{
  "model": "image VQ-VAE",
  "horizontal_flip": false,
  "encoder_arch": "efficientnet_v2",
  "encoder_activation": "relu6",
  "encoder_widths": [32, 48, 72, 104],
  "precondition_frequency": 10,
  "max_precond_dim": 1536,
  "merge_dims": true,
  "max_steps": 6800,
  "batch_size": 512,
  "lr_schedule": "wsd_sqrt",
  "warmup_steps": 340
}
Rows from block 6 of the decoder of a small image VQ-VAE, named by matrix and row number. Rows with one number belong to one channel. Each number is 500 + 25 x the weight over its row's rms, rounded and kept within 0 to 999. All counts start at 0. Numbers have three digits each.
After each channel's rows are labels from the 100 images, of 14848, where the channel reaches its highest value: "patch colour" is the nearest of a few named colours to the mean colour under the peak. Only what is clearly more common there than usual is listed. The data: gratings and oriented noise at many angles and scales. In brackets: how many of the 100.
# convs0: first 3x3 conv (decoder.decb.1.0.convs.0.weight, 64x64x3x3, each kernel summed), inputs 0-63
# convs1: second 3x3 conv (decoder.decb.1.0.convs.1.weight, 64x64x3x3, transposed, each kernel summed), outputs 0-63

convs0.51:468497489499533515532493513499476512498517522520532478491518497507514502512523453494535490517487502601495511505502526583494482476538540501494512486526486488528509497504495539517503505532518513
convs1.51:523501507500507499493478453493546517515462478469493522504467463502432501491435494501487492486482491432493472489470506433516510507493474503485478511465497496504482490483474481469489519481489481
patch colour: pink (29)

convs0.2:511482458510495491487498509492520510485480488526473505491497515491493484504520515496508532501578493492506485494494525491484509481491474527500370508505516495500481504466523490520528484493473469
convs1.2:482484547482492481532487475525487479485503520506506521497467500505477540469468504510502488505471546513510504500507456486526480532490535506496570467505451457523507505529450493466460518498519491
patch colour: pink (32)

convs0.35:520509516513526492504509492517463481529504570509501507504439500506496499455506530507501511482504531483486458508506516468445506508457468503503500463467502490503510502498462435443499505501473500
convs1.35:519492502523448550478506499497483557488503461501515509506552512491523500539521489505516506522512498525385484492501506516500507503471512497488508480507499506489492501503496521561488512493482508
patch colour: brown (42)

convs0.16:514483513494419500496487508532499485508493524494515504483488496513510482501509521502500509449483516379528512516502500488505490490511475503496504529452500497522500502502509464480491447515500488
convs1.16:504487493497510531494513552498459504485502500513493497505490496489414517517488500502484502531508504375504545510505507497537491501502513513491502519522503516534508493500508515502520522495490524
patch colour: pink (50)

convs0.41:480480468540501475483516512492524505531507492504489541501516496535550515508480508574498504491502495507510504455486480501492495556512514505498405487482509489482529496541514493525518501488493474
convs1.41:502526493485548513493491502533522504484468529492463446487464490458448463516503505429474520503509507487514500523519536509508509468503506476497545484520497523520467509448489511474468511501485480
patch colour: brown (32)

convs0.0:449489511499488534529504475467485493475514513486478515462498482493469494498530527435480493490473466515538495490476529468514500571499524490497465487493493507500506457441479508497477482466486484
convs1.0:540511504478478519464526524545514505500464514466517497529495518507548413505499487444511490513540543488499506474511506487468516475500518486509512533481502503499471531522537507494508537514511495
patch colour: brown (36)

convs0.44:479486512526510509527496475487534434525503522497524516510448516525506500461460534503511525451508455501511498528495492491454494511501452496501516505464501504495478511499433497463531501517514468
convs1.44:524515486481480512484495490502526570489482486515524510501530505480493478575550490495498481524499519490447466479475513533505498488459530503508491541512502486496493500492519523567478509463482495
patch colour: brown (29)

convs0.31:446496503498469515507498486437492485489505551493423496482487481514502502452511493497495505519506506473519451503505500506509493506478555496509489457525500499515508497506465520489500527429530500
convs1.31:504494497499497462490520498533410544496519476502507478500526513504491497516508529496516489473494488561464499498508492495527518494541466499419505561483498490486498504502528497525488487516506504
patch colour: black (71)

convs0.43:512489495500508516507500485448483496505508524511525494471464492487491500474493495512508504441530503475526469497492499510441482508505560499481515395526503514485499503511478486499496519451526490
convs1.43:510526513475475442489504485514460539515494484478559502529526514471514507565531491501506499507488507502468515489501507498497508491531516509478495538492523525543491508498547570500486460490470502
patch colour: black (58)

convs0.60:523504500505516512502506499520518475497515505502496495494455494495498509465485483505503498490494490505469467493502513470446501509495523500396508465518503488501504504505445408482508521462493496
convs1.60:467512497501484494503506526507493562499489498499522492505563480496526495589474510500507501526507504501464511499495499491532500499489451491493501515512493471511511487509531565576490483491512508
patch colour: pink (36)